From a checkpoint of a small spectrogram enhancement model: adamw at rate 0.0032, batches of 192.
Rows from block 5 of a small spectrogram enhancement model, named by matrix and row number. Rows with one number belong to one channel. Each number is 128 + 32 x the weight over its row's rms, rounded and kept within 0 to 255. All counts start at 0. Numbers have three digits each.
After each channel's rows are labels from the 100 clips, of 14976, where the channel reaches its highest value: "top examples" is what is common among them. Only what is clearly more common there than usual is listed. The data: drum patterns on synthesised drum kits.
# convs0: first 3x3 conv (model.decb.0.0.convs.0.weight, 128x256x3x3, each kernel summed), inputs 74-110
# convs1: second 3x3 conv (model.decb.0.0.convs.1.weight, 128x128x3x3, transposed, each kernel summed), outputs 64-95

convs0.127:180103118140160143119139153096090188158127137095109166143093164112193120098139136111081099118064112159123146095
convs1.127:111135168144068141143150169138169126082066081179153112142089130136109130165106110131140127121158
top examples: thin (high-pass); one drop

convs0.112:120179075093106033148150115145071130172179134160144157080118155113116142081106140116124144106162125132119142075
convs1.112:157122083110144129101119072120110134114127089178142185106168110104113178173074134122112125121126
top examples: muffled (low-pass)

convs0.85:117191134128082131054131098156071120073133111125124090126133123057077083191085146118160100175197129142141103142
convs1.85:196095166141153137127156130092153138151080152124109207180181119126166166130081080139145067116156
top examples: reverberation; text has "room"; text has "reverberant"; rimshot

convs0.118:147161080104157084143063091176050129068123149162123167141128119193149171087129113154123069119080098178127093101
convs1.118:131135073136077114151136140122092111157152123118129097096105059156188186112106074117130151162129
top examples: thin (high-pass)

convs0.123:106132104138154106080097092137115146169165056169119074124117103024139107058093142149151059106145116077116133141
convs1.123:198055122082096075203141054136115108124092149157133104109166133193128107127082143132118117159126
top examples: reverberation; text has "room"; text has "reverberant"; thin (high-pass)

convs0.43:111106172138128114132081172175125148127152148094110117167149164148098157117157113076093120144116127144140118146
convs1.43:150157136156107173164122125122210159110155116113111190110123076231145105138121138157112150124123
top examples: reverberation; text has "room"; text has "reverberant"; muffled (low-pass)

convs0.53:071131076099144174199117151119131152090158181138104137102138106180230110129166079131057081120071103123143109142
convs1.53:080174104143103167095130158165143131084127079104105152118115105134136185088148193140158131117133
top examples: crash cymbal; muffled (low-pass)

convs0.29:141158119146111078177137123113133100124110126141108201135113098123162052155111121162101140175116109100104125144
convs1.29:166152145186131084176116082176146141142156119104132209151114040146142116106124169143144121122162
top examples: thin (high-pass)

convs0.4:122133194128139102062114128162150134143124090085094139184090118107113074087082122125101110106131112136178072126
convs1.4:141168118102141135120126105157189164124123106150119135115133140198138114090070153121163184119137
top examples: snare; reverberation; text has "room"; text has "reverberant"

convs0.40:133130098093178138112072154138165099127158139171136152030142184167123102137138113109131087129134201075107179040
convs1.40:112152144143069202122131146137125128143104169112064120100101110099115178132176165184087121123169
top examples: crash cymbal; clipping; text has "clipped"

convs0.25:096164172120069151094154152137132111146113122140150163160116103117130102143124062143120136123088068120092079117
convs1.25:128157112108120090137134124094175145132175113161151128140149126128117114188117099117131126147111
top examples: thin (high-pass); rimshot

convs0.22:124129178104107121110119131179121088135122094177111134157093134151132154081121105135107158163084108102114128174
convs1.22:106138124102134167118103112083112113102101118100123087182132137123102129063140175130112197119146
top examples: muffled (low-pass)

convs0.56:106153133140173097095122116164132122133174083124106158128161119114135125114100174161154136141103114159108077132
convs1.56:211151135156095156120163120082133123110088153096086133120198089133090143143072141160106093115145
top examples: reverberation; text has "room"; text has "reverberant"; clipping

convs0.120:097149145125126133123086119113107096131153136120155094158150162135139061077055118082154107118146109126101138087
convs1.120:090172108194148099132126161150120147083103082121150051154177094133112132068140149115141127149136
top examples: mains hum

convs0.6:103171072090102103134174102140148149140177163175113106116130130115099092123098134123068111160099136111132157116
convs1.6:116183110076064126144133126104149113187065104103148081126111171077125099144182145094143145142111
top examples: one drop; thin (high-pass)

convs0.86:107150153070117140117127171047156089064178145141131152097126111137140065124136103121169161184060129049085133087
convs1.86:119145116156137087066138147088128075142072100122155103119190118173130155143113127102127110113133
top examples: thin (high-pass)

convs0.9:169184051101148170116085134189192169190112105157149146166168111097110068184131106065100121125170116126147140140
convs1.9:149092171152125149083081152129185137149175070130136130090154117106100142175116197119087097111131
top examples: reverberation; text has "room"; text has "reverberant"; four on the floor

convs0.51:142068104122188142125106140145139130138139156058141105144056119051097085100092109057115116134052133160104100126
convs1.51:155091143080104101143157094098189131139228117172144115129164121157150123182106107130126147148125
top examples: rimshot; mains hum

convs0.77:142132077098209153111095204077147173149219188093166144064143118108125140118129167081121135113089167137068127115
convs1.77:131115140155160093131126174139107140171135071092186180159170131169130109149108089091113112159129
top examples: mains hum; muffled (low-pass)

convs0.91:110143135148103124133123058173115172138074128125096077195114091106148127105100112132131172129138066068099074202
convs1.91:127122130126057195092149074065162129201098151147065117128132111131135163141120214173140114151150
top examples: white noise

convs0.61:074082188073089097081143154145118102121104130162108152161099093122087116124086126169156089141130109184157041148
convs1.61:151185130124133089108165092138168161089125107150136133109153130100096131111118129110133158093128
top examples: crash cymbal; clipping; text has "clipped"; thin (high-pass)

convs0.76:110140131062118168194116120142137133135131138111174143069154152072102092123172142131161112139101126134092100074
convs1.76:083092123117142128093089127128037095143067128090140127127135155167151109166116061128100051143157
top examples: rimshot

convs0.101:143125122162183141152124129129118136127080169117107071102104108079121132141103138108139140192147093089175100073
convs1.101:100089197101135138145092158160122095163107092063114180122096111073104132163157166136078151138145
top examples: white noise; rumble

convs0.17:097114083097145033161149162134126114139136123121160135130088117151140181095067153104072156120069127090113132078
convs1.17:144204111097100105108130130131117095102097078112145164118059095125109180059131180100151134101119
top examples: muffled (low-pass); rimshot

convs0.75:104189163150072116178121116163126139092093116055092119117169131074121093148078118151099165115111058165109099112
convs1.75:092146176199148185108112097114128150089111098168125130146058105165127112135082139132119088109130
top examples: clipping; text has "clipped"

convs0.97:050118183131103133136121147188074137072140138139122072165148114135099185095176118147133078112138077111194065172
convs1.97:149137120126100155105210139111180152097101080120149174112149108063088199110157125110135121141121
top examples: thin (high-pass)

convs0.44:128132111166117111091129137111168099104052143068100145093126166156141107138139173141169097207156160159104098126
convs1.44:139112112145064126141140132138114115142108124108089112140204104082138152109100174141069109074146
top examples: thin (high-pass); clipping; text has "clipped"

convs0.62:072112086105084105097151147189151114159179120171132097136133148124137175184177110139147136143120162095112124141
convs1.62:139128097126164027109149145141065173127172169096142177139153148131095135096088094113120080145089
top examples: thin (high-pass); muffled (low-pass); pink noise

convs0.113:168124117132175118118076133145155119141207141114109144177128172127139155081115112130133118150038112106066108134
convs1.113:113093144142071179148111162127112126110113111191127081100127128152130129199156205146100129137136
top examples: ride cymbal; muffled (low-pass)

convs0.33:150056181131072126172144105130118121134162115092133123141140086078144125092102068118125123117111098137110129147
convs1.33:092088166093124050142105143126069107137119145096151100133143165131113149102139149118100164176120
top examples: reverberation; text has "reverberant"; clipping; text has "clipped"

convs0.83:116138098109125062108129121136125128173178151077108137185170073128064128135115137198112156118134066113167101167
convs1.83:134095111148176105143105090138157169109167140070122151059126075189186194111130142133110166147159
top examples: reverberation; text has "room"; text has "reverberant"; thin (high-pass)

convs0.16:129116142117162150084144138082145109092175158191120127107117139116148083138110100089120142098121148087179152141
convs1.16:075116126096117100112087119112138130125068188167083093100134167133133124135172148165092182125156
top examples: crash cymbal; clipping; text has "clipped"

convs0.5:177148150134156084131085131129130090149107146164078104139186135072183085083082121059094133137106129150088104162
convs1.5:135147080132115082133096070152099171195142157085099176167086121156148176138183138159117095117128
top examples: crash cymbal; clipping; text has "clipped"

convs0.1:095137130035125064164120117150110160104068139200099109125168089054091177152085155169128114132099130143140115101
convs1.1:152137109141145137111168162153191090175082107137133188079090101121139091118093106110129133134109
top examples: reverberation; text has "room"; text has "reverberant"

convs0.64:090127125096096114104090137068143100130107138135071127114169135110177070172128079117114144123133097112109100042
convs1.64:184092122165170089151121132112114133080126090103152133149150060194140149121085140097124125092119
top examples: thin (high-pass)

convs0.79:108120110106097147144085023096153127161146215068126104125058101109115152090135069124097099066082136089116102153
convs1.79:138108063076091159121140084099091091190083122134142148124191159136149127066089156106114179153124
top examples: thin (high-pass); clap

convs0.37:103096163129071121136046075160104112106157138071184141165103071170133106104122118131115043119060099139122103111
convs1.37:109110119183144102133125148150096145134180145136130115067158107185153155100094166137148200125144
top examples: thin (high-pass); low tom

convs0.55:122125117093116125042150116143161088120139110169145114137123157082155195159095125089136115112157182139100075130
convs1.55:134166140123169053122141131146196125168091153122105050143168156103140171037118182126145142122123
top examples: open hi-hat; crash cymbal

convs0.69:101112094095151054141117161133128121104123117125159183119172089171104175113079133083125178142121133090149139139
convs1.69:122129101116136105104149088097132150092148064173177118139175144086122145095117179093107141127138
top examples: rimshot

convs0.96:178162142132097137092078144159134133102176131144165071173162114142158077130138153133145097157158079135127115109
convs1.96:103102110097116120117128126128115127140091106101161137151139165138141188140151207102063089127135
top examples: clipping; text has "clipped"; crash cymbal

convs0.114:097075107146139139075052115120182160136108129082014180190118124150133123134121179065056113088054140191118104170
convs1.114:105133175156113157174110205068128145096094109154149147150151098181102120191163106122190146137116
top examples: snare; reverberation; text has "room"; text has "reverberant"

convs0.88:074146127062137075101166078114091103093107174117153090100149103136122168159148134107060131115068182133165085112
convs1.88:074170096131214126112103087103119127163126155164091169128124169116126079143141141137155181097125
top examples: thin (high-pass); pink noise; rumble

convs0.106:144113134168073111137178117183104105149149142149060098119102140107126072123092098106160141115127064041128148129
convs1.106:149115132135142073117109151089129048165162189126095126139133109087118078212141115154162175099094
top examples: white noise; thin (high-pass)

convs0.122:124137079138080100126130162164156121134142158149146195153147132171146200143138117140135134105125104074153127139
convs1.122:099109118131191095080147159127102155127117153114121117120151175125130137142087092126111092154130
top examples: text has "noise"

convs0.98:161155142130147105173160092089136174118095095221110112155095073148082104129092166130081135106127056128066095125
convs1.98:114215134125091132162154163149176088189122163099072107105181108092116106143175130165137108146120
top examples: rumble; muffled (low-pass); clipping; text has "clipped"

convs0.19:110172061117176096146127170146115147175191205109181125110159123135161125141110127113137129115134136142087117100
convs1.19:130093136103149065113092146128111152135226108090167173155134151137141118144149129117125083148131
top examples: crash cymbal; clipping; text has "clipped"; thin (high-pass)

convs0.124:165115101178114180163113178164194157160107135065127153165148111156161136156222142052088145088092140142120164132
convs1.124:114158125131141102119143136163090098153191133096129153138171132172153152121125096135141111119115
top examples: snare; muffled (low-pass); cowbell

convs0.41:112166142111109133127064117166120143111098088091060129176180120083080132185135164141100118112172038141149064155
convs1.41:113105117168167124168131094089085110120077127137120144136130120229140105139057128139125119103132
top examples: reverberation; text has "room"; text has "reverberant"

convs0.100:108076115121139170116144014087044112079112123116115149092128141152137126156146120172090101084121126130144091113
convs1.100:096164139123132096130099119146090068112104116136136180141146165071152087119127135100103127101093
top examples: thin (high-pass); pink noise

convs0.8:122104092133159124075119142143177117166151092151121122137082115077187139169141084104142121137126170155135128151
convs1.8:141099106131134086157153098066130143165089179161093078140178136210148100145106123151123124153153
top examples: open hi-hat; clipping; text has "clipped"; crash cymbal

convs0.13:086140137116020124108144144167139153157126100104091156169120058091136120117126120141141099145127146114132129106
convs1.13:119133157158152115159173103176112043118128121141142119095103124139137129040118130122092153127133
top examples: reverberation; text has "room"; text has "reverberant"; half-time